From a checkpoint of a small image FSQ autoencoder: encoder patch size [2, 2], trained on drawn small creatures on textured ground.
Rows from block 3 of the encoder of a small image FSQ autoencoder, named by matrix and row number. Rows with one number within an expert belong to one neuron, the router's apart. Each number is 128 + 24 x the weight over its row's rms, rounded and kept within 0 to 255. All counts start at 0. Numbers have three digits each.
After each expert's rows are labels from the 100 images, of 14976, where the router gives the expert most weight on average: "lies over" is the class under the peak. Only what is clearly more common there than usual is listed. The data: drawn small creatures on textured ground.
# router: router (encoder.blocks.3.mlp.router.weight, 64x64, trained with AdamW), inputs 0-63
# up: expert up (encoder.blocks.3.mlp.up, 64x32x64), inputs 0-63
# down: expert down (encoder.blocks.3.mlp.down, 64x64x32, transposed), outputs 0-63

# expert 18
router.18:154121134109128079113108094123101123126096110145112129134136099099100147122098154099129137127162127133175125146127137127202125118130124113138136108199137102105111127143097144095182157132147120
up.0:106114169133150129119088178151059113154118155146119121127139084107112159118161159138104137076142106125131150146117154104126099142115096149126107133176137096111124131148121151116122136114167111
down.0:112152109130141111137109139115154080109070128117125101114099112147133127147114138092128177085147137127083143143102126145163132143131118125156146126184119120114106131094116132121119136049118099
up.1:107100157100118104113115126149101103082131120163086140150137128106123128059134201138135140116176128133141108120119147126163113141150156149111099128155162106115121104153130128116148092123150130
down.1:112137103134142144152124122127191102125143098124117133100125166095151176128101133150130108111149133127136133075084175136166128121111173106102128125170143089155092095125137120136146142135101140
up.2:097150120127139109145106139133109147137120143112106147159115115052115106130138146079151130112176121128142116139138126102168123101145121137120119101133138069113173145123140129115135169195131148
down.2:106126127091122132186112112138130130167114088118126154159081117110133106166118114085127094121108112132105131108162105121099128124128160149118088094108162143148103124116106135140170084173137138
up.3:130084178130144142169089141117166130143094158145133121114119127084086105149140128142131142101154119153106142079136145156150145121110101118127105152148162080117119172084109139128115148142142112
down.3:149155112142103162136077100128121114150167150139098142147107146122110129112113065117103096069080150079147138152136143142145125119172100107155138145145120123135116176138137129128123138136111132
up.4:160116141127103141116080126154129130105114123119125142127112073095146136123099146139114096124131151170116137116144159133169084157124102125110106099142150111082145146205121122118112152162103117
down.4:141075122159154109144136171128085140084158112130138144081142104122152160130164159131137150104134118124111099142151135151102133099102096098092146123148154109115104108103091122109096135099152142
up.5:079125152141123115121096096113077152128148109066097126149119104143170132104130133122109140102092142132128148123145173147145095153100136119147127148120169168137110148183092104129135114137136127
down.5:082133130184147122145123135137132163146120133174127155126094109151099095150137107114113115113080118134145129098153088146137107116118177105167139183101117154125127111121171131109097141126148137
up.6:096130167112133131145050127121109146169159125108141131100160140112109146095153136095121134127157120097127141151102117147125162133105105085153102110144090163118108136144122127107125171162108153
down.6:122123190186101168150093131159174167122126130157123129142151099115147135155105133134132144161168098129141153095127146141107152142128093136146111123104147117169147166154133119156118140124120156
lies over: limb or head

# expert 28
router.28:094143154126158156115185110137102114127139107123152144107113129101119128139104130124121127185113150119162117163117068145119121154118112151105153112094121140143093138138085094089094112119150088
up.0:119120129108082111124079139107151105121144192076121129160137133147098149137164127140130122076165130107139149131121147112141138098140129118117137132126123136121169139116139171141172134122062147
down.0:146140114155123089181116124142144134096105100138101079108161074117131122099136167154093115120141141107155137089146085152144168144134121113126102151140133130098142119146100094115122170130114148
up.1:111128119147119148157080081126132098143118169104133145165169128116124122122137132123110131040190128110131141113124148109145140146152130131135137088147153133118187108126107128126138114107113139
down.1:143130097151138130133101141096121136177114157133118144132095106099110143118139131139103102132093113147153140175078148102119127156146108113098105142120156062103174149128153101091129133161104124
up.2:136098103126093110112061129112116112135125130110131152155139092163130186124126103112145120050156131139141131122119161148104139120106118150130127142166123148123140170116140107138138129131190135
down.2:105129146133128095160146107112119105107150136123102119127085110146130159132137133181135156039106098104120135136122143100128096098135117205150117146132115119153104140130104146120116124112133135
up.3:102143129137091077144076109107122120121131120103137159136163120112130124128131137136082119060162127119110117121129178107098169100129151107141137127121116124116123154160145144138176167158104144
down.3:142163138140122127122114087115112147084130133135156104174136114128113101134121122136123111069121139109118125109141165072095122135106120111196100144126170130153064138122128155144138133122130153
up.4:114135137107141123147069130106138171123111106125144127187141117142131133102143118126101125101131127107101136121165186107129133132119107096145127120158136096130140083129143188167143133095095171
down.4:089152165137117130068056089140102184128139137120112134115117148105132116154106142127153135130151107149121124110159137131177126121132096148142143165149130143115131091110142153117171119155149138
up.5:123120116140106121130063105106113107119089161119138167127163122154131118146153143109106165093149126172108120083112177113133168112122107136132130144137136127094118130106095146140188164129130145
down.5:116118160155130137153083126134125145134096111133087106144140157135097154160165139131199138156120133098144118110114117150071092147108114170097120132146116173149145111134090120125140125151136142
up.6:133118121100131106128076146112120104157151143129139122144158133076101149112119130119123124086143132181164136121119208169138169107156123135125094112102148114094115123139109134120091151133134124
down.6:166116170142138107134113095135138128145171153124100120170115158154085123117133079130143146128139127140144103159122121139160112100156099116104156087142130126133132117131141142048100111156147106
lies over: body

# expert 32
router.32:099143163126165162141200116131121101136126114125153131122134137114125133146139130124154138184089155110177121158123087159114144154103126168124134137109113150133102153149102123106071120132125101
up.0:182129115154141138096077148142150120151128125124137134153122160129122128128129128139100120077147138116097180121132154116131151135133099144060140131156082122134135087096097137104138154107149168
down.0:137134150097110120110125080171156132127147149161111122166117129149152119136133129147182105095104116128112155123122128118106142111141153110107110136115099104154059158111118113116174150152071131
up.1:115132136101118145112059172116141108122147139115123142127127135141090159116087089155092163131136118145118111109165153110139151100151100118098141135126115150156128121090120116156198146146142155
down.1:131163138141156134113117129092178126128136165164109124123159153115145156138143140115103135140133105153140137156138185111124086146155116151162098099066125117127135122136116139133087158101109076
up.2:141121135129147140135066134151094148160137151133116101105135061151160134142079087134127149066146149122132136121151139128162158127122097131142121146155148094119094138150139113115168133102123114
down.2:115083138131130165151085128141151135153159148127127111123138139118186116196092141095085143099131108132136121111105137173119117114161116088118100143142133124174131129149142135129153131110131172
up.3:136112143094084130107114132108151122110161148114132144131123109128126140130113118136105120090187098136124090151110147110104113174140111164096134109114094127131129147141133095167183145124153193
down.3:150121164149046131136124102151185111126124130107183123125116115112120116094124155125090105148141108138125108124090121141137109145146170124113150136107126152121117128178117185153134117125132137
up.4:122150145164124134114056133123122143134102117096078174151106144158126137156102099131143124084122154110121142132109192125137114142154098110123148142124081111160134124133095124123137106151155138
down.4:172124122114148153130136143089125155109116153153107123123127128157142123144092139159147099149113166123132146103145121155123105121141109130131081114141133075161136088144163100094094155070169125
up.5:155128082130153087110065149100104142131153092124115151116152118132121117128130072136137150097094122154137144144116153140160146150125132088170133104159152158133093138119138148127151138091144159
down.5:149153115103103086113160104120161122134091173158101120155117095098123115146122137116096162117092116130132091153149070111131129141121111146124159113153109103130137128145104151098149096139121070
up.6:161115183117124117155087167127140129140164135159106114163151142092160108130125119160120123096166119146074120122101159137114095153133085130128136127136106115115120066128140132113162142103130148
down.6:133092117108149111158112137100163127124109138134086117157123082174141136133115112143150147135175150101142157098141132107120106144115132096150140145103146114114140186135174095137128080087105138
lies over: body; limb or head

# expert 63
router.63:091135145137162162119198116125102109134132111120142135124108130112108128130092123124129122195111156111155118155107067153117134139107103156090135121107134151136094139137100098110089117124133087
up.0:126133107136117088166082114156145152127140067119086100113169091153133151074153126144157156088119111138120109142159167129126153126124135109129085149116159138127132129132139160136142133101113157
down.0:141109141137089110206146145109140115163143135118125166151088152105102123097087142158123099148157123112109128152146097141095141142142151107078122119122165107152148119124104127139137118128142175
up.1:138149175141131132109055148147134132150102112076073132115134124123147144115148137132117111049128095155129132125153157116109148138118136163161136115098121147114143145155148101132146127125104114
down.1:144113134142189126094159127134156093123159109102119108140131166114126156137116128126121138139111158131163132138104120124103156134075087079140147201123154092117098165127121144138127126130141104
up.2:147130103135158103102093163121132133084152122106093151118151081113112133100177141180119153051125105109163134149112129149145142117117162161142104113138132100139139109145111143114140129135136122
down.2:158118151156151085120140130116119127165168140089121133173106133089151094164149181124142132126097132102110090100137135100084131151147160121114156142168138132082140129145126129110107104117123108
up.3:134125134139124131124086112153124104087123144129117119122142126129139150104171106111162157075142103111106127175131179092168121112109140076140138132084117135165137094129164118161120149149145157
down.3:151132134138134127123156110161097101100115137138109141154119154137142164127106114158088138173137140131132130146131213108129111111160143096092113114160130097143141142108082142171128129087113105
up.4:145158138129133159118070154112096152099109141097143139152119118125126123087129100107137149090150103122093142117152159153154110112101148093153112090125153153181119134134142121157121092178139115
down.4:158129086106093075163128119131146121123152083108168109131104130123146163158130120154130116170129109109098115084149115115165154116127145131138167126152139077163127138110109117100094105118145110
up.5:152092145117135127089078109125133146106126150124119101147183113131113122114130124162115133080190096148133115119112160129124161125101142101180093133155125096126149124168128109124119142107169129
down.5:161106145107160137151122126097175107108093152152131090147101102102144145127116129076115161112114125150123173134165144177125165141099121134143119164106117172139114141114098108129139141163127158
up.6:141122127120140095121089116106157146143138141091098142135131151148108133164119116130133158074188139115134117103109147112187139087098113139188127157137123115157160093090113138119128144142120119
down.6:128114105098149120122151150138149133112161078115140120118127135155182114089127130110114117153125166111116100110110104153139177106126101050141125128105125074135105122116137116149127147163164133
lies over: body

# expert 9
router.9:079126162131141161127202106132100121122119090115150123112083122094100123117102104113139113160103144128140120141118080151102126146128123160077135130090127127129097144130100098122103120121145090
up.11:181138095158132104100059132156153090121114153127127110146161104124161115129101143147118113084124112169099110116144140139173110158136138157143124106147110123104143116123133132112167121149085140
down.11:125138155168094155094183102110113120104130081132159082145150118139139142159130153142099105154173150164096114133117110143116074106111096081130141132131122107129120137131128134152142093128146138
up.12:127121115091118120091058121133129107120111127105138104188157128120125122172126135118109133068139126135120135116108161116174146146131157120174146124141139133146156136112144103141090140110178155
down.12:098161143106142144118118168115118134123119119110102174138106152148118163106161122183121120139105105108135137137115103149202111123111134144115103082170150102136125111134106098148097131090110156
up.13:160083133112117124119087121130124151100125170090102111149158118130143139118115131154131105097174162166144150099134173153127135090139140103153105125159138144153117125126101118105120117102085183
down.13:120146055155119123112134146141130174131118085131107142114117094121179122102136102137108181155109138150177108105161123122127135103133099113132118095139148156146141116113173130120145147108089132
up.14:173132132121106097140078130123164123124124148088145158118170135134128151150158120158128136099172108125120118125109156146149074132118071119174106148136127122127132070123119153121136109124097159
down.14:162112112146135141116098114162108122163107142110110151144156102152135091098063087119145126120110142097180087103125099118142148133134137133142093106128116134114063162134153127146123116104135127
up.15:149135097122119129123055109158154116130112142121103159131173096104146139109120178120108152105154075114156157111141170131148138103136135134139137117093119158131118104128173161119133104114096139
down.15:146165079141120150129150132154118135118168157131155155145140108125108089144145165159093141120118115167140146110167112136149162118129143099111149135133102144164112129171116125140192094125108093
up.16:135166135097124098089055107183113105122146187113115161117177139129129132123134139141133121098132147096114151126119154121106088120118126138142116107136143114156138112149125144143118143112092179
down.16:134113178119107136142169148168165089085111111130142148111151117110171137121166122159094104135121116126103087137113151140153160144148106099107136165128127130120110130160135116147132104059130128
up.17:134140096161134134164066144128142115149113129119133120133159145138111113117119143124107160053183141107142123145122145139166138139116073121125108104139106148132131125134150087146122078131125171
down.17:153136186119163092154102160128152097115156141171141130151137107119167129114143142134121121106094157126147127109105128146115098159135129153139111118091083093114157133112124099128150094142154185
lies over: body

# expert 45
router.45:142161133148165156145173119098122146146149120102124120130164133127146150118157141138150100122119174076140136091109135117127149148090137131133103153180157143124135159144137145185107122153125179
up.0:129139124130168124127117083170131123124113127126140140105098101170139141095151145105129104096110134090104104122156148085099117067133152132146118123186141122117109179118112117173151130146130152
down.0:154186059111147095115136132130146136103124128110114096151083133151152139127097108127150086131130139099112139146135122121150169144116130097183162140124108126134099137115174121113122103092105124
up.1:116151156130141112104104080149080118140113126155104141157157115099138182114137168152115126094114154114144143135180142109116112125130137078115137110089097137112183122116147122141107163147115141
down.1:153127129157120112151146110086131173147116171117138137173109107169134104155080112119133123115136126098121139092129131129104104122136105104158201161091145142125151133122099126084108142115128154
up.2:124125142114093102142101155103157129109164105100115095153123119144083174141114134124107144126155119144127100151151149119179146098155099100138102138152153153143115094078139119160170122103140158
down.2:121136135142148129118154142123097161094143133149126144158117133153103107123144178123153144104125136138146177053126146118149122170101078139144146129130139142087108122145154123111076088137152125
up.3:106116162143130141097103097126124150102113177142101127101129139132139163127165120152128155084091148087098120111148161086152131114114135102116143177129166102125115136136099112133140096160141174
down.3:115139165100120121162125145136127122147140117110135135147137159096149085126139129120157096118123170136169139140155133078126118119132140049119134152166089128142161127181101134087134149134110124
up.4:187138107142122140115075154105131138154163127143108115193108088175118110119157120106133109135127114115160110136125107101126147141115116097122110157119102118093144108129116122143180111109160163
down.4:117101118092110123145101127118133138133146123150132101115155115133133140148139159147102164125109148176187091122108164104123149095130125103110093101118086149139072090147123159171140125095131139
up.5:142089135149118108182109141094109118086101154091125136128117140177112162122161102128136162099121141122153161126111162104058114122110120094117170158121133134154161129132139112135130122136130158
down.5:175072121130142122112137158141128134109141139108105125183103160154138099112177129141136146123113134153110097143161131086169154141105089141127133160109138137169089125091115128103130147104138154
up.6:150133147131127138188121127104163139099113111128102122138135134147077146091134103149147158077134152147144113130119113126133142149144115118118119090137176116117165104097163136105138084109162182
down.6:134164108101110123102119122096141093194099160119100113181114142146150169147089083168112146136153120124132140103137150125127140145095138094131108159141110126159133137152122083133134156114139119
lies over: limb or head; body

# expert 13
router.13:100130135148173158124205129126113109113143127085150119134099142099115109126100105123137120161080157126155127157096065155114138132106096152124140113109138132120110134119115120130095120123125075
up.0:143135101133134118132091104130093113129142139121135131178147128097176103129115094124103143063116134131126165143146144142138105143136062142125138121130142148182129098128118106127177132180138114
down.0:134101098146105122161118095107100170142128157150126134154065142131097183138129121112158102085140147097139129117095090120149119139136108133107083100132120130137116113182125146086115116123137112
up.1:129122122131148147157117113145154145145141164067120103102128107131143135110139129122093163046144104111098136123156177118133119111175125121119105109102146132162123087166101135127144114142152140
down.1:127135148127144169141123104166095175142107136171102085163103135135108115138157114134158153086148172139140100169121099137120112116127139128141089110152182106151111150136101122139135131132152165
up.2:133131108102129154108095130123118162132110178101118136108149115134149157122128149143124127077154098161079148123148187083173101116166147142158130099120142127139125108138137103097152093131113112
down.2:121106123093134134123102132121138128110143131167128171136104170114107166086165100108115103110098152189106096168112156105129149099116103154147110121116164124164136152120152153128085132140110142
up.3:111135102135124108132057108114115149171125151156117133134134121158121106132130128115168135095188070090097136133097148159116112114113146110129132125145129162144162154090144124123174128133152125
down.3:132119086120186150146081090139098149130130113138127111125121152097132158088139092158169100117117124133135137123116108166112075166137127128105151136098145154120101144160090146122123156123126167
up.4:128115121139118163128092104159145145093124150134100129145141133110127125134139128167120128062174120112123103062180177122119156127127109079120132103134133145134103110136123129116178143097127136
down.4:162108125108159135136167146140128169086129163157146123144077135142131144129139110129125130146134115087102143164141165135141077146119133141135114196104131099139079142088128143111152123112110108
up.5:111146156093084116165083129134136134093126153166120151156143073103136119109104160154095120125176106103126109131169148133139157124099143125135120176139124112122098150116137140138138117081127159
down.5:105099099131143138080114165052143136099119102140142136136086130142126113110120149108106147136098105146143073135128154177131102140124136134132114115130108065159102109108149133120149151126144123
up.6:123102101154160129127110113126118147135142140157133102109158093116122112146175152160141117080144104102111121094131149133120160081120116125138153128111151102127168194117093149128187122103137127
down.6:127112133133146125126174086118086140098166149144133123150143129130121148135147131152102137097124138140170165129144098148128138141145131106096076168120080169139158136178096132127117104146145082
lies over: body

# expert 55
router.55:184124079131148154112130118104142154127138129084115099161114130120094155101135109120097132152111122081145140081101160160108124147167073129121122143112180106121129136133117118130163137140108124
up.0:144099104102153111106119118118139131139096146083132154138108129126134128165113154173148138099147078138126121099119110103144146119135143134189098152100200097107125123095151137123140157156108118
down.0:169168121091129122088121110105087147161169138168103129165105102141077141109143100124145136095158145144114125158092112107117144145105117130126109140111151127154102142142066130128100136148134123
up.1:136092088124136118123075098142120130115102112123187128111164134130091174131147107133100133133130111128129133149177104140137127099144123136186109110115118096130159123109123150114131138198149144
down.1:176093118142128126076122148105140113122153124160091112147108071147076135093080141127069127143145154107122121110136100142146135127122152078139139130162136101136112115125122134155130105123121101
up.2:111136077138128165100098109134162128151146082085116135127106138169157142112121141144141133124103117157123099102117201110091152127109127114184118118133129103134117167131094117137154141138107124
down.2:103166157111137126109146170160147124167126120148109129153160142091122129138127087096096124113111131136119123129125110108121130124184107087090140118141152131139175101151144158158120116194115100
up.3:112138139163115129106128156113123165130128085174099118131165145137158105102136123134118149098151163104141125114193122157116113116135115099115113109124165118128135191128085142119096090104152145
down.3:137112107134111171182129139135132176136130108153136157052143108108137110105110157143130142144148107140122163106196138134116137140097123089149136145118158126119149119133107127167131121109087140
up.4:120126128136102141105077142146118131148150132109104166114109143103090133128129104153111133115132075085130125116126167158132129085153147185134132102109117102129157176137155154139114100171152096
down.4:159117165156082098134111116161121118136139131135132133093100140131128158169140127108141149146082095129120137124103088178117132100101106128112102058095128128092108132112135108165129124163131137
up.5:134146148160141106120148129168110152139128131130130136164118121167154127072138079134161142068170157145141157106106122109128127091122122117105107167151114148153124128100127110102128092137086159
down.5:107142114120150146095128130119127171147136126151109117114060105150153123094157075120109137144078151115141098095129091168143120167130147119146129140137129151169112162103147159132134148140163117
up.6:092130121124106132133117135153112136099135072145112170139134150136172179111118161125115110120151111116107146131106170121135154097134141098130080090111149133185122157147111111099095139117107164
down.6:126159128121118129131167140135109144143142147142194150132112140156140105111149147143141122129125142124128140109172112161149136109185109164159126153121117122101092085108103146103207117139116112
lies over: limb or head; body

# expert 31
router.31:080126145121130148118141104135119113126139094135155119110104141104119119132098093107165147173110150129152108154125085146098123130114108155092137116083077126132095124125109091123091117090130069
up.0:158124148137133113112108098122133098105151120128090148158171115135089095105105126142155115084149141107115149137116156126138184151095126101130137153102160128114127152122128097102142121149161201
down.0:166148119105162095163109108139140093084135157148136142137135126144169125127142132123117109115156153084152107126099158125154110103115123099144158114132140203098158116119174107126123106140147100
up.1:116158159149082111147056093124142159088114136122086139150127137165131116115147144114085111075144119136149109131123146121124140153138122136130109105110173110144145147149136137145166114140178122
down.1:148111114124133167131155151134169127137180101097152103121155087155123157093144152119126115138132127116145143174148120107130102083121119141154119093138150136106126082075171128100142133092142132
up.2:134146160103115133137082108133112115127115155119115101106136064154118162113135118136106118091145121148079138119133158152116117145143133126143087115140170125142154160119105143153142154078133195
down.2:112136129117158158124159124190162132152149111077138126142143106103158139136126120137132163136106100126118127160133124119126131137176157060128095129140104160151106123160103168133107115081132131
up.3:139122123084141103131098159143110155134132124099122123179134129121104112095146125165103113097150140087096179111123150107151127108149104116152138112156141130107110163135104139141144099180125190
down.3:166120165126119127151127106135204164123111109147136109118142097155137146144132142140169091149123127114119142155104116102102130158110087126139136144113094108151174072107151129131131080123118137
up.4:134174115141134118087066116082138124143112124116114125151130098154111131083159134117089131076195144092124148132158149136150129128128129107146103137122151140143144119147140123106155160111133168
down.4:174094129116107112132102152118123094114148151129132152181115114116151129184083151127143072111119091140155107131139135103153156162129170139110146118126134142150145104146095129113165154105101134
up.5:133127097109140129157085070107125119094104144104113159129148111168143144117093137152113102070168139122103155139144143141139124117150108086142135107153176112147157118127151153135131130133127181
down.5:155151139134112137170134081098109165155126114100136122155123119143148146105149126135137147139141099105125095140137093101090104124101111124190153173104136162173108121106140080100142132117123154
up.6:167126143124179117159064116144167148122138142119122173123125115121116086116090110123111101088157127092076175124126149127119134125125147097160098121141122140121151126158157121138137133103123164
down.6:122102108117116077135147142130082158131135157098134117127114088134099176119128115129127122115135163089123146142087127173163125099107106088147099080107120163113136092121136117102140167110134150
lies over: body

# expert 12
router.12:096145129149146162140159113087129077125127109129147115112135153137103109146104105121162133166123163136176109151119101157118148158098126153128122155066100161142141118124149128164108119122119076
up.0:149101141109134109105096099101114148113124148102116121144132098150116147110142112137137131084155171113075142099114181103099109150140114155122143117175132169137137136154138119139144110100147194
down.0:115122127092121153138119167131173097172096124103127152163139153093113108147064135152111147136154075105158159142110128157093149164135116151101121141138133129139130155107110098143102148141129139
up.1:111111112123080129149071118097109127136129122121136099151111132150182154144143117151130131110117144094110126133116166108109116150099149124101137106187102172141131148119096130124160125127179175
down.1:124154151133129119134105073116148143140126137178144134150104093100151161116105175157115118183136128155108144136147129093105152147114141136122128131108104138126091089117137112171180113095097123
up.2:107115093113098117101092159137129131129116149095142119162131108118102163141146133160140136085133117103112151150121167087172122123182110114120120140154143134124102184107135119086132139124133186
down.2:151116126184155139160068148154112153145150147135145125128152127118159117125146141107148145102099097103094088160133135103084151163142115122137142108111144142156158126121185151112148131098149137
up.3:142114118152130110182050139115111135137156144127117102164138165100134148116150107126136117082133111132092130133149148149112108109140149118106114116144122143135136133100094103105174153119132195
down.3:158096118146140088095097116146125100096129116117100114186106116149123173144141110171118104065079156157134137151105086139138124131151137152108120109107121122131098139117172142121121117117137123
up.4:127122143086165093117065116125130115123157125102150119138082101161131131122137155146111147087122112103113157127179156161105143129130134117134137098146141165146140122128144112094158114104131191
down.4:132107126134161130148137112148159115128137132143084145136134101154176120154154112123100133122109132108144131159135138135104085137106120091132068145118129112156168083155103118142160158197144142
up.5:136120120110119101129059088133114167144118116109149137154115121165148137107125141135093153069142122116110147156154148095109105123148113127145125114195157143124139145141146128110143119118129192
down.5:149155136102132140133099103151075164139152126140135153155114123148115123118133089105157101139174146137106141157141125095139119128091145179184130120128140141104126171158109092180121116128125100
up.6:174112142119100141111097114165108143151129140128134151115120132107137130107141164152097123071155060131139151093127149109130142124143152072114148136127136141086123151119121133145143122154094184
down.6:151127136115174081135126145118200154125122111155128115160139103126165125146104154145148159117118116107160134120111117117143176151144155119139062115158157151156122151122118113101130104153105118
lies over: body

# expert 48
router.48:106123137118123157125158101141121116115130099108146140124090136115121112137115107106148151187119171125172095174136058128114119139138128154100156134069100146119095122125139127140110114106157096
up.0:158152133140167135147071111119121104129147151116103136138149143139121109106120161153128114077136106128113102141131162108103117139115114106147079118139182118163133143086115144142155124099154191
down.0:114120123126145087120078124151135136086136121124144102102120097167106197140106151127083118174103132118114127103159134103167124152109145108152128166132130124103125130095162122149144096163114109
up.1:108116161130152135110113122094118127136137138122144142141189130146114146130114133157135089039175114114135148123109175144112147108106130114140110094170149086119150103143137109109150125116142150
down.1:117114088123158118156113132117137109112109163146074166165138107198143140157111126126142126173149110115135111164106154106120106129103127116103118112138152147068094100167141118120132113128133122
up.2:144104123089139143134084136135113102125135138120144129130169135161132126148132165132148135056157074140114151097102170137124146117110102077140106126143102131137136118121172126134161116128097176
down.2:105119147108122128148132133084121171148132115143126141106090090100141122110176127132081164123095125134141155057134126131143092120114142117113109139129159171125181117137108083126137119133130163
up.3:115141132141137124123058137145110124127143145134108140098164091137102168129130144094114118056149127134127169083125159151141151102107149109150089116156124096180148136149142129118142109134128127
down.3:121105120107109137138095138142173110139136140134130109136097130140106083125098101129149144130145102141080173141117119153149141146162125082136111151167147128136131116139047158138147139143168096
up.4:144156104168107085129086137146116105095137115129112111169163138147107120094132145142102128058140129105097140153139160177139168120121106126107122103177135139135134143133147084116131149120137145
down.4:145123167132072121131114170138115158178107101120101142159088098172124130131129130127149138121118169109114139094138119083135125151111124086090100143135118152101115149142137135118173098120088121
up.5:118137126127135118120099121185102150099159140143116123131182078151116146124138126107144131071150098136125118132147196119131143153118125099135105102126149108095158134118127127118153152146094181
down.5:160148132117125130148110135150164155129155123144126147183139159125146113155122081171115096101127166179114077103114120117171143098146134152133127156128108141116087154102111165143136103131136115
up.6:121150116136171134125084094111128112116119156112127103114122119144138093105111150121111122023128114131113160140132171130144132164148141147147143140132129127155162151139119086141123109132148173
down.6:097095133106123123113103103142132138130137135154110113175089139072149147138146156148172169118160140171136146153130138145104119153140103124129084128145126122113135154129152101085121176140082105
lies over: body

# expert 56
router.56:127111081155145103145109194143103153114133098180119118133094130121082128151140112128106142147160151169084111114123124127116078115108149134147089146153135098154137105137105110106155121131110115
up.0:131129152140121096137113150149109156140094105138123126124114138150066148140152131098129130117144134195095151110128156124127111087131143109174070101165162092122140125130117114106152173120115126
down.0:139178150094119068114142115129113118163127160127152142142088152141137115180102143154143143094111122121125136127158080110130161149151107135104126129082120133121128134163125130112149110193107125
up.1:138122093128108118129070125104111136180119153131139109111138097137146137145168115151127144162104141109154165124119222111094117134115145121120119138107150088137109132124124087131136116101142154
down.1:144129120141101213112101141117166103174145123106151145088103116123102136146120070143126149121104107141157148144105107142125135104147138117111128128138145095101097133181154121156145134128149130
up.2:130166054115091135117126162101114152161094129128123115113140129115139198125116147124091123102145122138120165124145114131121124146088114129153126175158152091103113140111113164110119144151107146
down.2:070103106144142130103149165157122174142146139124130150122184167089070140143155110154095122115125126106124132119134095146123125150122097136160098166131155132139142150141103102105157099133137135
up.3:148131113124163082122101152154125131143108168156076127151114095153113132059122158107127136099153145175125104109091148143114145140125140132133118095136115130140161159108151163119160146116098115
down.3:167154171140113112127108139124105146105118114153093161098133120168115114180098160122134111149145127153149124105115117082134125127158108116108129125100059140112142121158110137168174146147149120
up.4:155139162135085128125097118093134154128149103084128138149156146138120142130118145125154116060178132129127108139086158130132124135128131102104123089147141123139127068132163183129148115109142153
down.4:162119104142141134144142115100134127165115136142189149086113135114125136172132124159119139124166105126124120165131184146144115123107116163156192121144169106100144132115098139099113113117152095
up.5:152098163149118103153074136087140174106126121101113140186116098100170132112114086111127104084133130147168155131135146132158134156147119124129129112103127134100099166139148127093131138144136150
down.5:128141136106144082136125080098104104131182174132118154131145136151139089173127125143133147155133129111125120096131140115131112117149140148100159130131185163161133103097093144104102141150085110
up.6:179131118148120123105100126145151126146105130121171142082171146144093137148153164113100138115116104084084118134074140151121121138109112087138137142098140142155109163137114091153095139126135156
down.6:086128070111122151122145112122093175081158119156104149124155095101132141120116129111123161141185113099138177148137115175113123122124147144137157086108152126152113142130090124126138113124115145
lies over: body